A small audio captioner, trained from scratch: 10.8M parameters, encoder arch densenet.
Rows from block 12 of the audio encoder of a small audio captioner, named by matrix and row number. Rows with one number belong to one channel. Each number is 200 + 40 x the weight over its row's rms, rounded and kept within 0 to 999. All counts start at 0. After the name is the row's rms in percent of the matrix's.
After each channel's rows are labels from the 100 clips, of 14976, where the channel reaches its highest value: "responds to" is what is common among them. Only what is clearly more common there than usual is listed. The data: notes from a synthesiser with random patches.
# conv1: bottleneck pointwise conv (encoder.blocks.14.conv1.weight, 128x160x1x1), inputs 0-159
# conv2: growth 3x3 conv (encoder.blocks.14.conv2.weight, 32x128x3x3, transposed, each kernel summed), outputs 0-31

conv1.88,106,128,253,203,203,232,210,228,157,172,246,165,170,241,181,187,232,146,205,147,163,220,178,185,181,172,204,186,189,151,177,254,215,240,200,225,250,108,333,182,235,182,159,177,221,178,226,180,178,194,122,110,116,168,187,221,161,228,256,196,147,173,228,171,202,209,233,196,177,166,218,185,195,170,173,197,204,169,214,229,214,181,252,246,244,160,205,257,196,194,238,147,197,167,242,147,176,259,200,197,136,182,129,185,221,193,209,131,172,104,355,183,183,228,109,171,141,113,262,188,200,223,174,214,159,216,139,138,190,101,199,207,212,215,216,152,181,260,209,197,231,185,178,236,188,210,205,171,212,204,212,161,244,174,186,222,172,154,176,214,225
conv2.88,108,196,210,51,178,159,186,188,156,203,181,227,190,196,183,140,261,167,227,190,200,227,190,185,251,279,219,188,150,192,194,179,214
responds to: drive; tremolo; filter wobble; oscillator: noise

conv1.73,098,145,210,208,229,207,195,213,173,232,219,182,189,281,195,242,212,225,242,186,184,195,176,216,185,231,253,161,205,150,201,246,186,246,195,229,222,166,348,163,238,212,236,237,178,213,178,137,229,184,180,187,171,159,175,199,219,187,219,192,153,177,246,186,197,240,245,157,178,149,213,192,219,155,185,134,179,205,167,222,203,195,331,208,168,188,148,281,134,207,187,195,194,142,232,219,185,319,245,188,231,232,160,182,201,191,151,168,231,178,364,164,211,275,186,211,153,184,174,204,212,226,152,237,183,181,214,161,145,165,174,224,223,269,202,150,176,206,205,204,145,220,202,210,182,192,162,206,175,247,153,125,190,252,228,167,156,160,207,276,299
conv2.73,091,148,171,117,126,246,218,243,241,218,219,173,165,219,117,150,224,118,244,218,198,206,142,191,230,213,232,237,185,193,197,208,201
responds to: drive; noise

conv1.20,097,231,202,159,178,203,203,241,199,220,197,189,140,248,226,251,270,207,161,217,185,151,168,164,186,232,259,220,94,135,190,264,188,226,220,216,173,151,270,228,278,187,167,156,193,189,192,176,148,243,171,214,171,191,195,182,167,169,223,173,154,183,256,204,206,288,253,233,146,265,210,222,272,123,216,170,157,176,177,275,276,185,267,204,166,192,227,235,162,231,190,178,225,192,178,191,180,239,232,213,158,294,174,274,171,152,149,274,217,215,349,186,189,195,208,269,156,156,286,196,176,190,167,188,237,206,163,162,165,189,199,203,219,251,198,125,228,214,126,206,173,203,186,220,189,151,259,178,227,198,180,161,156,264,202,214,184,217,219,186,189
conv2.20,089,115,198,133,242,191,158,187,191,211,260,176,229,184,83,155,129,174,199,222,194,178,216,181,181,195,243,171,169,187,150,182,192
responds to: bass register; glide; triangle

conv1.47,099,198,258,176,142,259,212,196,256,273,267,208,159,166,272,246,148,185,149,164,215,276,128,186,189,218,200,201,141,175,146,240,206,152,159,231,205,192,176,194,160,151,171,192,221,194,251,208,207,137,214,231,192,180,148,204,206,166,215,209,123,139,241,155,233,220,198,272,142,182,284,194,184,271,206,207,250,173,183,177,165,221,186,189,200,229,224,223,109,204,235,150,192,233,193,135,217,218,179,143,179,192,239,158,255,258,266,215,147,213,216,178,143,160,201,238,152,149,274,225,228,300,229,180,177,138,142,193,180,243,172,202,206,234,262,239,134,236,205,205,226,166,221,243,148,160,213,185,180,267,196,249,226,225,201,164,195,84,176,226,198
conv2.47,115,123,236,113,184,200,123,209,205,232,175,198,217,147,205,168,187,166,231,182,187,160,207,178,195,215,195,180,172,180,76,172,239
responds to: bass register; filter wobble

conv1.65,102,143,178,182,188,181,226,155,224,247,229,189,183,250,191,240,247,227,190,217,170,209,161,160,245,244,256,183,137,147,168,223,212,223,230,204,229,119,297,164,208,184,206,216,165,186,239,163,215,167,114,161,201,191,188,207,198,168,265,166,166,209,202,210,191,226,183,230,163,219,198,166,189,141,212,181,172,221,222,243,165,206,263,240,145,231,199,301,141,242,213,143,187,189,240,165,180,273,184,195,232,188,239,215,228,200,168,173,197,122,413,171,172,252,146,216,157,148,228,218,229,226,194,274,165,189,191,172,144,152,204,211,195,278,252,188,201,229,209,178,113,223,197,272,237,206,172,251,179,190,235,237,198,249,177,213,216,189,231,238,226
conv2.65,077,160,166,193,188,220,224,217,293,215,172,172,222,215,197,166,227,85,230,235,227,201,244,175,226,202,270,228,233,132,179,254,200
responds to: drive; bass register; tremolo

conv1.79,097,264,206,214,165,172,185,180,79,184,218,172,216,196,188,172,211,181,242,204,165,202,225,231,240,161,258,167,201,202,224,177,183,174,158,210,202,129,256,243,191,169,227,220,237,190,141,153,214,275,184,176,234,164,236,240,227,182,222,185,229,143,279,212,235,253,178,223,159,236,175,182,190,249,134,191,274,140,221,249,284,221,246,241,215,331,196,287,183,173,202,178,215,190,173,206,235,254,207,169,219,196,306,151,185,257,229,266,216,205,272,213,183,229,193,166,155,220,159,244,197,277,251,239,231,236,164,192,190,225,140,190,133,225,201,277,184,250,215,159,141,147,225,215,183,199,241,150,186,241,153,259,263,207,205,147,170,231,215,218,222
conv2.79,087,210,248,243,281,180,187,224,175,169,187,188,246,159,194,249,139,220,214,221,192,134,189,227,197,183,99,204,110,185,242,213,212
responds to: drive; filter wobble; resonance; filter: high-pass

conv1.2,099,245,226,225,142,165,189,224,208,184,155,214,197,129,260,198,230,207,95,208,198,204,192,178,163,202,173,171,176,201,256,120,183,173,140,124,212,261,98,192,211,209,193,241,246,173,216,257,220,187,208,221,136,261,135,246,183,164,225,182,144,233,266,167,195,170,141,225,223,205,205,148,177,253,239,196,228,202,251,216,218,196,202,200,147,162,232,130,152,232,220,185,250,185,160,148,198,193,154,211,221,264,174,213,180,233,229,134,143,199,133,115,185,132,208,249,223,242,248,242,172,143,241,178,272,158,174,244,252,226,178,176,228,242,240,162,243,223,228,228,207,162,267,177,177,141,179,186,204,258,246,228,244,181,170,226,166,172,245,101,140
conv2.2,104,223,210,138,191,200,181,215,161,181,235,279,151,236,200,188,213,264,156,229,195,303,192,148,184,177,149,189,184,137,131,193,197
responds to: bass register; triangle

conv1.12,107,194,159,144,172,207,191,250,266,121,197,236,215,159,199,132,288,180,231,214,226,186,175,194,181,225,165,225,235,222,208,185,207,183,194,190,107,238,39,173,147,195,154,200,134,212,203,274,157,273,236,229,198,162,227,113,197,192,238,168,174,247,182,192,192,164,177,189,201,216,234,215,234,217,212,209,213,238,188,197,195,124,139,127,218,140,198,130,185,224,148,241,189,260,203,154,185,129,180,202,237,183,237,236,173,232,226,227,226,226,47,154,199,167,151,215,192,192,197,168,193,164,239,164,228,243,181,178,252,210,169,131,194,199,267,195,213,135,200,187,241,187,116,180,191,146,215,183,180,233,152,190,207,185,235,173,203,192,210,228,138
conv2.12,068,153,165,173,191,232,173,299,243,185,179,189,143,275,132,226,227,207,232,147,208,117,189,243,153,178,192,198,228,202,216,185,165
responds to: swell; narrow pulse

conv1.107,094,216,220,164,164,238,178,249,212,272,230,211,169,190,200,221,196,179,136,222,208,258,210,165,230,224,193,219,198,216,206,215,253,176,142,123,192,163,213,212,212,163,218,207,246,191,215,197,199,227,227,219,230,160,159,146,208,210,226,262,189,186,245,196,177,282,245,275,139,187,249,251,277,208,178,164,189,179,244,210,259,239,250,237,193,190,279,279,180,188,262,176,262,176,208,212,207,284,214,162,136,171,226,196,265,216,250,210,208,186,313,228,149,186,242,281,144,171,264,264,204,306,274,191,238,171,151,241,224,196,166,204,223,197,181,222,196,243,182,202,188,164,276,166,199,184,196,220,165,223,254,330,170,249,201,180,155,134,210,178,194
conv2.107,113,200,226,174,241,190,155,196,230,193,195,210,217,70,156,168,149,140,230,202,183,163,215,184,182,249,224,140,171,144,158,147,208
responds to: bass register

conv1.72,103,172,270,189,201,168,215,155,225,276,282,217,175,181,257,249,212,179,166,113,173,247,235,134,230,176,212,283,194,273,122,223,192,218,203,222,204,223,131,164,152,232,193,145,195,181,230,232,260,165,255,150,245,195,230,169,221,256,227,193,194,193,250,200,236,166,161,207,202,218,227,104,143,204,279,210,201,253,221,166,213,200,204,217,226,139,240,201,154,168,212,172,223,234,202,169,212,172,176,155,211,180,231,121,249,272,227,148,169,132,205,159,141,223,133,234,218,220,242,187,228,269,248,230,147,157,167,167,162,113,253,173,223,193,253,275,159,191,258,231,209,238,181,264,174,272,215,240,209,205,248,229,202,161,201,224,215,135,174,184,192
conv2.72,107,233,226,153,103,101,203,165,189,202,207,231,150,193,256,218,211,115,222,185,227,183,246,203,156,233,236,225,199,180,190,232,243
responds to: bass register; filter opening

conv1.36,098,189,178,227,173,152,195,223,169,168,188,229,174,211,200,172,164,198,200,176,201,204,219,184,139,174,175,144,234,236,165,145,203,156,192,139,197,203,318,182,248,234,240,168,174,226,230,227,211,216,230,207,192,257,243,205,249,186,134,159,215,187,250,187,209,274,196,158,183,141,121,257,193,161,192,110,173,239,229,235,254,173,313,213,163,279,153,251,178,165,191,259,191,106,138,203,157,264,229,192,241,165,195,148,154,220,180,199,307,189,262,175,303,233,164,161,198,217,156,170,172,290,186,217,192,204,246,183,200,180,154,162,223,229,182,196,226,160,195,241,197,193,201,160,243,205,191,203,226,154,125,172,253,220,197,147,225,202,191,208,301
conv2.36,064,229,161,162,174,234,192,139,169,206,266,182,226,194,276,213,209,184,175,190,217,165,133,193,218,211,249,215,205,306,282,205,232
responds to: drive; square

conv1.37,098,181,178,184,129,305,166,209,212,217,217,254,192,249,166,235,300,131,168,155,174,252,135,197,226,236,256,200,162,188,154,173,208,164,167,171,193,196,172,157,243,227,208,181,218,192,168,225,156,123,205,217,189,180,197,229,136,210,189,205,175,145,157,187,209,119,223,252,172,235,251,162,213,144,214,218,231,178,192,246,145,186,163,144,276,199,239,192,128,228,237,155,165,238,176,159,217,192,222,222,142,257,159,273,223,141,215,271,131,237,218,161,213,218,210,211,158,121,332,241,197,176,193,166,197,185,128,170,167,218,135,219,160,187,188,178,266,266,133,250,225,162,227,127,184,184,258,182,221,190,197,214,181,187,214,161,210,175,245,193,179
conv2.37,122,225,200,162,229,232,133,192,216,170,190,169,195,196,131,184,183,259,200,130,189,156,239,198,205,201,164,168,231,188,78,145,155
responds to: bass register; envelope: pad; triangle

conv1.50,098,158,181,175,202,166,145,213,280,231,221,243,196,200,272,207,161,224,168,141,143,177,195,83,209,168,207,200,162,233,166,256,201,233,218,210,163,142,171,231,177,168,222,211,149,175,189,122,179,171,159,191,216,143,141,170,213,214,148,223,122,226,208,125,271,201,198,235,161,216,235,113,258,198,216,233,215,170,236,148,198,184,223,206,222,218,172,245,111,158,127,210,196,246,222,219,192,211,185,172,203,212,238,153,211,257,236,179,96,187,208,169,146,168,221,240,178,129,266,200,152,244,178,185,208,132,196,230,209,212,154,168,255,225,199,212,168,162,187,302,124,188,237,176,181,205,216,243,197,156,174,248,234,234,175,148,184,121,221,297,183
conv2.50,114,153,167,146,174,178,178,250,263,143,231,221,229,168,198,237,243,140,234,128,157,165,208,170,207,201,249,214,215,231,115,158,216
responds to: bass register; harmonic FM

conv1.64,101,224,244,193,152,247,219,269,217,217,208,184,194,118,249,232,228,207,231,221,226,213,142,216,240,188,216,199,208,208,221,182,215,178,169,228,180,235,40,196,142,230,127,176,175,220,225,312,170,188,290,199,190,135,180,209,231,207,223,157,145,169,159,198,214,165,173,255,159,192,240,180,109,303,238,254,238,234,190,204,148,256,135,172,233,196,227,158,226,245,160,158,214,232,196,141,226,160,203,166,275,191,193,211,255,216,239,217,126,196,102,222,164,142,129,223,253,194,214,216,230,211,163,134,164,200,200,233,214,199,177,178,175,170,222,241,238,153,213,193,263,206,156,192,173,177,249,244,178,244,258,172,231,215,216,168,188,151,208,203,162
conv2.64,084,206,211,197,156,209,159,170,130,166,153,193,188,145,210,174,224,184,263,154,216,148,174,177,138,116,211,135,163,185,139,150,188
responds to: bass register; pluck

conv1.97,102,262,163,177,184,180,196,216,227,191,211,271,192,220,242,213,219,160,177,193,262,208,191,238,167,203,190,220,202,250,222,218,208,196,208,248,117,258,130,166,178,189,228,159,118,111,199,196,174,203,276,301,226,163,183,154,138,174,201,210,221,171,186,173,230,102,240,221,191,191,201,159,264,220,202,279,192,208,186,229,230,189,195,179,240,83,194,181,198,230,204,214,229,212,223,201,159,209,191,157,182,246,222,191,176,179,217,262,154,187,174,135,89,179,161,248,167,270,212,139,182,158,159,149,250,153,139,76,234,191,152,114,177,234,226,138,186,173,197,193,183,190,199,200,159,140,157,227,182,221,215,214,199,198,221,216,165,183,189,232,94
conv2.97,124,144,194,235,234,210,189,293,197,139,232,188,142,242,177,176,180,215,229,110,185,109,239,179,223,166,191,229,213,154,208,194,227
responds to: swell; low-pass

conv1.120,097,198,195,142,230,211,255,160,292,202,184,254,147,222,220,136,213,150,159,198,109,222,164,154,155,177,106,216,174,244,138,186,184,262,299,205,150,207,185,180,196,186,258,168,146,176,184,190,197,173,128,185,299,143,195,223,161,222,148,204,247,222,270,181,221,275,181,173,239,293,187,228,235,180,184,247,215,215,212,223,220,173,215,195,175,185,222,236,142,211,209,222,212,257,187,173,175,177,222,172,194,211,231,182,233,191,202,211,167,184,196,201,176,270,178,198,171,190,203,160,151,242,186,125,175,212,144,191,179,142,283,161,207,249,258,235,189,188,238,266,152,268,180,145,208,245,210,213,251,131,226,242,259,242,188,262,203,250,217,227,104
conv2.120,113,170,117,235,175,140,247,145,207,185,170,212,203,238,178,234,150,126,136,215,192,142,240,179,205,141,226,262,240,222,183,211,210
responds to: bass register; glide; narrow pulse

conv1.112,102,157,233,185,235,229,243,198,177,238,209,201,173,253,173,218,197,202,205,161,189,234,128,199,193,202,233,213,210,140,154,243,240,184,178,200,244,150,363,198,244,168,201,212,212,196,225,173,225,252,175,143,131,187,213,216,257,218,241,207,158,191,257,213,227,207,209,194,207,137,219,237,238,170,205,169,186,224,205,177,160,201,319,239,194,194,199,261,171,199,231,214,189,161,243,135,181,311,250,186,191,191,200,165,209,261,183,115,191,114,340,192,201,217,126,201,179,145,202,203,247,302,220,227,215,234,234,140,165,136,174,213,208,271,220,262,200,251,214,189,218,176,219,207,216,214,193,221,198,211,196,176,249,184,211,190,208,201,191,248,303
conv2.112,087,104,181,126,173,163,196,226,202,220,219,229,178,161,196,177,220,67,240,189,193,210,139,226,209,219,181,205,178,191,208,202,257
responds to: drive; resonance; noise

conv1.42,101,147,170,166,187,163,170,233,184,198,153,250,192,249,106,259,177,233,228,203,242,138,229,167,216,239,214,185,189,137,195,123,263,172,130,148,193,199,179,212,255,220,186,163,186,209,228,200,144,161,209,237,83,179,173,243,189,158,168,233,212,270,222,244,142,179,153,235,183,176,179,236,183,190,221,174,179,270,203,236,248,141,170,219,232,255,223,192,257,132,211,224,205,97,147,217,223,150,124,175,192,261,253,206,189,78,247,174,218,146,179,107,192,131,167,196,198,206,196,208,188,195,210,243,156,233,196,223,170,198,164,124,183,209,201,174,188,179,194,181,181,177,181,211,195,227,179,180,140,203,233,272,148,168,129,170,245,266,180,148,187
conv2.42,094,228,199,138,109,248,208,210,230,154,290,179,191,144,168,205,210,138,274,145,248,162,211,206,187,201,216,191,226,196,219,168,168
responds to: bass register; high-pass

conv1.121,095,264,174,138,176,235,198,168,207,218,156,167,189,156,267,270,181,232,159,249,155,145,276,244,220,95,201,188,138,246,171,172,177,168,196,202,193,202,196,284,185,228,212,173,250,120,243,209,167,188,170,153,171,221,200,154,217,166,194,208,178,143,181,183,189,186,171,133,138,165,219,150,214,166,220,206,170,180,143,146,265,279,192,202,180,304,239,154,132,184,249,154,203,202,196,236,139,230,137,148,213,191,261,195,179,179,134,128,137,210,198,161,192,202,212,173,244,152,217,289,161,173,186,194,213,161,241,238,227,187,158,178,199,245,169,162,249,194,190,203,185,165,265,160,203,170,196,207,172,227,242,209,243,231,213,216,79,139,193,189,146
conv2.121,102,194,168,291,228,256,181,252,158,121,177,171,217,218,202,198,190,234,222,128,183,196,168,227,218,210,159,162,189,148,168,236,116
responds to: bass register; envelope: swell; triangle

conv1.92,100,219,204,237,170,190,148,279,232,182,218,243,168,188,247,184,200,199,162,209,175,247,326,123,219,149,199,181,205,257,197,184,270,121,169,191,162,209,216,275,242,153,222,258,213,220,152,200,157,157,193,187,173,184,201,208,191,248,105,185,205,244,235,176,175,163,169,286,149,216,214,192,188,212,147,222,225,156,140,211,286,272,124,217,233,173,190,239,134,218,216,195,307,184,219,153,199,169,205,199,165,209,234,186,263,205,315,247,228,142,205,216,170,206,141,198,177,211,235,206,191,211,237,258,167,260,203,205,196,167,217,216,212,161,143,198,133,242,185,209,205,134,174,221,153,187,265,248,140,258,228,251,175,170,199,206,238,206,184,244,245
conv2.92,134,221,192,185,162,191,166,265,234,188,182,162,129,120,104,191,218,210,250,148,144,227,214,195,204,242,223,164,171,154,246,191,238
responds to: drive; hard sync

conv1.30,103,183,198,248,209,146,178,221,238,132,239,191,204,166,214,206,253,189,132,159,196,254,263,113,114,154,195,227,221,159,175,190,266,235,175,176,282,221,219,170,268,201,206,190,228,187,198,134,236,183,162,134,153,245,137,201,199,264,178,116,171,209,257,214,144,175,224,196,208,247,181,143,196,224,247,140,231,224,279,147,233,197,210,220,196,102,203,156,176,228,217,223,277,206,139,207,263,127,201,185,169,206,218,155,219,234,205,124,216,150,251,143,196,185,148,241,234,278,197,121,212,189,254,210,203,129,200,226,205,118,220,213,145,191,191,206,196,201,199,206,187,149,237,200,196,214,172,221,241,203,230,229,130,160,161,227,159,179,277,154,205
conv2.30,123,233,229,72,233,129,222,190,162,164,196,250,198,196,243,207,241,217,176,217,191,216,160,172,220,230,243,211,123,176,193,185,257
responds to: filter wobble; resonance; filter: high-pass

conv1.93,098,303,206,181,247,200,239,321,206,195,210,149,226,171,321,137,216,215,185,302,188,205,238,169,140,154,217,223,191,197,293,223,174,186,172,198,184,199,181,243,189,151,179,213,207,232,195,227,196,227,228,200,199,202,207,202,225,168,313,210,167,159,254,188,262,234,197,207,208,206,198,262,112,179,114,189,163,160,98,176,261,232,225,206,99,207,201,149,166,184,223,184,246,182,204,164,224,209,157,190,197,155,174,179,231,232,167,170,132,264,178,181,198,191,216,252,180,200,177,214,180,206,211,187,169,138,184,298,305,189,238,215,221,136,184,175,234,204,124,238,219,238,153,182,198,201,238,199,217,260,194,206,227,209,201,208,191,148,194,203,163
conv2.93,097,182,215,179,185,160,167,229,157,132,171,227,282,224,161,135,174,113,159,190,162,212,173,199,200,197,157,226,180,116,175,194,152
responds to: drive; narrow pulse; oscillator: hard sync

conv1.22,105,164,224,219,188,194,168,123,178,244,181,143,211,206,229,242,179,192,182,180,241,143,241,116,234,221,165,220,214,265,187,152,221,192,192,198,252,230,145,291,221,288,218,147,186,214,170,198,265,91,267,188,161,254,156,214,200,184,187,231,226,226,229,229,190,155,194,91,196,122,192,130,193,229,255,207,147,263,159,167,190,222,139,234,186,141,189,225,217,165,198,139,196,149,201,246,183,213,185,187,245,249,173,178,185,130,209,105,216,236,217,186,196,227,263,206,228,203,200,207,137,183,233,243,225,139,201,117,235,243,235,224,232,181,179,156,178,193,206,200,172,194,330,238,184,235,178,222,207,236,246,211,152,126,226,215,194,238,173,146,209
conv2.22,100,246,140,240,243,202,231,276,213,220,240,225,188,208,235,203,176,303,220,156,234,212,227,229,172,211,244,190,262,128,200,252,197
responds to: bass register; triangle

conv1.15,094,186,224,215,237,160,191,221,143,192,178,227,207,199,189,126,272,266,245,227,223,75,203,243,199,197,196,165,199,144,255,219,170,222,232,203,153,255,182,138,154,269,170,220,193,260,228,245,247,201,178,140,202,250,207,282,173,130,218,234,227,243,133,253,142,209,233,170,184,251,167,184,221,222,261,177,159,189,188,313,209,180,193,180,139,197,195,190,250,200,229,250,154,140,202,233,266,164,171,240,198,250,168,232,204,177,222,200,177,188,166,183,225,193,194,233,191,138,251,200,219,82,226,211,176,235,220,246,193,149,199,185,276,193,275,125,243,254,211,215,203,197,200,206,262,243,221,210,219,247,186,168,212,155,181,234,282,276,230,185,165
conv2.15,110,212,135,191,124,195,215,189,205,237,242,221,168,234,317,231,164,186,199,113,217,187,162,210,165,145,198,205,252,208,240,215,213
responds to: swell; drive; narrow pulse

conv1.104,103,239,143,163,170,213,246,267,221,132,235,170,247,160,187,179,255,183,162,227,233,213,172,141,232,171,245,243,164,185,264,169,172,189,189,130,207,193,89,210,206,219,161,189,172,230,154,194,225,179,197,217,201,175,252,158,136,125,322,187,139,151,193,224,244,146,243,202,163,215,178,207,180,147,175,183,174,170,173,194,203,171,119,156,155,249,191,176,170,140,198,164,178,215,108,182,229,168,177,152,144,150,209,212,187,139,150,214,124,281,158,148,183,192,221,303,153,175,238,247,201,128,187,230,165,184,141,194,188,203,170,189,133,169,178,167,295,176,153,210,222,163,194,142,199,185,236,214,205,219,178,210,222,218,191,134,180,176,189,198,151
conv2.104,115,182,207,235,285,182,182,214,202,137,219,156,277,226,140,197,176,188,170,168,185,180,196,203,161,176,116,224,214,183,200,196,93
responds to: swell; bass register; oscillator: triangle

conv1.0,102,250,199,246,229,158,220,215,204,181,125,216,206,170,184,283,194,122,188,229,212,184,260,182,163,204,128,209,210,228,182,114,204,174,145,141,210,205,205,244,186,179,218,233,161,155,203,196,206,187,144,246,124,170,291,189,161,358,180,114,177,200,167,181,200,199,184,182,218,208,196,212,137,176,170,176,200,265,196,187,208,133,165,231,176,119,183,229,200,245,161,200,208,184,264,169,134,200,249,170,182,223,260,140,156,225,263,160,152,143,125,184,201,152,190,222,202,201,182,206,196,218,211,142,203,283,194,198,167,138,251,119,151,250,218,240,191,208,175,208,145,156,146,143,217,254,207,260,161,200,187,259,158,207,196,209,221,231,166,205,236
conv2.0,135,152,288,199,207,196,188,184,133,213,187,198,213,89,169,215,285,201,241,184,167,191,209,244,210,229,169,246,213,224,208,271,205
responds to: drive; ring modulation

conv1.41,099,163,187,239,246,258,177,243,241,223,210,207,211,209,238,208,124,273,186,150,193,155,202,148,125,191,196,217,218,179,127,253,206,202,247,169,229,203,202,224,202,189,213,165,208,215,195,171,220,241,131,161,150,238,198,190,290,169,184,233,164,243,184,203,188,170,139,151,199,130,258,210,252,199,214,162,224,214,274,57,193,162,261,184,215,242,146,151,177,195,224,241,210,234,210,235,192,257,124,263,224,158,210,187,160,280,137,133,230,203,193,256,193,233,169,237,289,204,148,215,208,215,199,217,254,143,300,275,185,162,199,256,228,268,212,189,218,180,261,189,208,209,211,210,219,238,172,217,194,246,195,142,202,238,204,213,137,187,252,260,225
conv2.41,103,136,94,180,168,207,221,303,263,176,232,207,120,208,183,228,200,177,225,211,173,236,186,227,181,167,217,190,159,241,205,226,192
responds to: filter wobble; harmonic FM

conv1.126,096,186,227,170,150,174,178,290,206,232,193,138,235,118,200,262,128,126,163,236,183,199,218,137,234,175,259,222,161,174,228,204,119,219,217,216,189,168,207,119,145,185,243,202,146,156,156,212,183,229,211,180,223,115,215,186,143,150,203,188,254,156,210,182,174,205,146,139,220,210,186,247,196,203,200,169,233,224,199,161,180,216,138,244,228,248,258,200,211,216,149,156,200,201,193,219,221,245,240,151,224,203,203,197,246,196,172,173,165,233,132,182,172,200,231,151,140,150,177,252,208,319,162,156,129,149,132,231,214,187,228,233,176,182,193,284,231,163,160,246,127,198,319,250,128,238,194,178,229,192,179,206,126,205,198,166,216,188,165,201,223
conv2.126,093,183,218,237,209,241,183,180,190,141,162,215,259,178,189,192,134,160,207,155,178,98,172,214,107,188,267,164,205,229,191,203,154
responds to: drive; noise

conv1.118,095,210,268,197,222,199,232,224,213,217,200,263,232,132,199,204,195,187,171,216,279,272,181,207,244,273,188,228,203,265,196,141,181,151,177,184,192,213,121,176,157,179,246,219,243,196,238,310,214,148,295,236,142,233,204,216,200,256,210,176,142,223,150,190,209,203,170,204,195,196,239,171,146,253,215,224,182,246,276,201,151,194,164,198,187,120,224,132,205,182,203,202,211,207,230,155,179,192,219,122,199,235,195,142,218,198,251,199,217,177,102,201,179,120,132,288,263,284,275,185,181,185,177,174,240,177,232,252,193,199,228,189,192,198,219,236,253,155,226,191,236,201,214,157,176,173,194,246,265,259,296,205,224,218,219,249,165,188,218,134,139
conv2.118,104,193,253,151,102,156,216,138,174,199,182,224,109,183,233,171,240,270,203,214,199,236,261,184,185,171,228,177,171,154,175,189,202
responds to: bass register; swell; resonance

conv1.1,096,325,132,151,206,200,217,234,254,235,176,222,238,229,290,170,205,227,203,294,147,146,231,196,110,133,199,247,168,204,198,239,251,195,242,218,161,223,161,235,168,163,222,218,207,183,218,201,230,203,213,237,219,232,173,183,171,135,258,269,211,163,211,110,189,263,240,174,190,195,254,237,214,167,183,209,159,151,122,175,263,210,213,187,147,172,271,149,165,181,284,240,170,211,259,212,178,201,177,162,235,232,170,158,207,221,176,198,123,211,203,245,188,180,189,222,231,256,200,212,153,164,254,228,187,157,184,233,200,171,243,148,276,237,240,185,197,186,180,230,190,243,101,246,186,205,216,243,136,270,204,177,238,271,215,205,167,174,154,190,153
conv2.1,128,150,218,183,133,160,227,214,175,139,201,172,178,252,131,181,193,128,195,186,187,216,178,216,215,184,96,216,210,161,221,277,241
responds to: drive; narrow pulse; oscillator: hard sync

conv1.44,097,174,216,168,215,208,173,225,252,268,213,221,188,273,194,290,149,183,166,156,168,211,216,195,171,144,219,218,213,210,130,248,164,211,192,194,166,149,177,207,224,145,117,162,303,179,215,159,256,210,184,165,148,271,113,118,193,207,204,274,160,150,175,165,181,173,167,216,212,187,241,180,235,246,232,184,235,143,248,142,196,189,222,158,213,161,216,137,149,233,191,226,213,223,206,200,176,226,148,195,165,240,129,159,249,270,203,174,205,171,250,221,169,174,187,226,244,174,216,196,192,185,187,207,275,156,206,226,208,171,187,194,184,267,146,185,212,171,233,120,190,136,279,228,152,203,184,206,163,176,258,214,179,264,201,180,92,115,269,191,139
conv2.44,107,160,175,149,254,215,220,205,187,182,203,238,182,145,166,208,228,197,280,165,123,244,175,222,197,247,212,183,120,244,142,267,214
responds to: bass register; triangle

conv1.77,105,117,177,204,215,179,166,199,169,180,207,213,183,222,181,156,168,233,211,116,229,215,207,171,205,160,227,179,178,166,205,176,241,175,148,163,178,204,381,226,270,179,198,146,174,189,159,125,203,229,147,116,123,234,199,220,182,196,215,259,195,202,208,238,226,201,188,149,193,161,187,241,226,147,148,91,181,216,255,204,204,123,253,234,180,218,178,253,150,150,180,223,181,125,192,194,216,285,237,212,193,203,200,208,193,202,154,153,282,119,252,164,270,196,147,124,185,199,172,210,214,237,202,239,225,174,233,149,163,141,156,196,210,201,169,230,208,183,185,216,204,166,204,224,168,222,204,171,228,177,176,214,198,175,180,155,178,232,207,158,324
conv2.77,063,176,259,132,182,179,221,154,134,218,242,221,206,154,233,208,288,184,239,121,263,187,179,256,202,232,194,159,193,232,235,207,220
responds to: drive; noise

conv1.101,095,196,172,192,178,205,177,219,231,164,190,271,231,153,178,186,279,188,224,168,227,118,190,239,221,207,208,198,170,248,201,185,207,216,236,194,150,231,92,127,140,168,184,179,161,237,121,242,203,181,233,227,191,194,193,167,192,162,220,175,184,242,135,158,206,111,201,216,166,200,227,186,248,219,197,261,222,216,178,256,163,131,140,190,233,168,179,190,193,222,148,207,223,263,168,225,159,124,116,149,228,202,206,240,252,147,196,278,224,253,101,184,149,155,150,227,158,201,280,140,252,144,137,170,242,182,220,106,172,244,214,157,184,164,231,139,208,141,185,239,211,228,111,159,143,201,225,224,129,189,200,199,210,223,202,159,197,206,210,225,180
conv2.101,083,202,226,223,245,197,199,286,245,197,185,181,185,230,163,206,183,250,195,89,176,115,269,204,226,186,245,229,228,152,179,197,220
responds to: bass register; swell; vibrato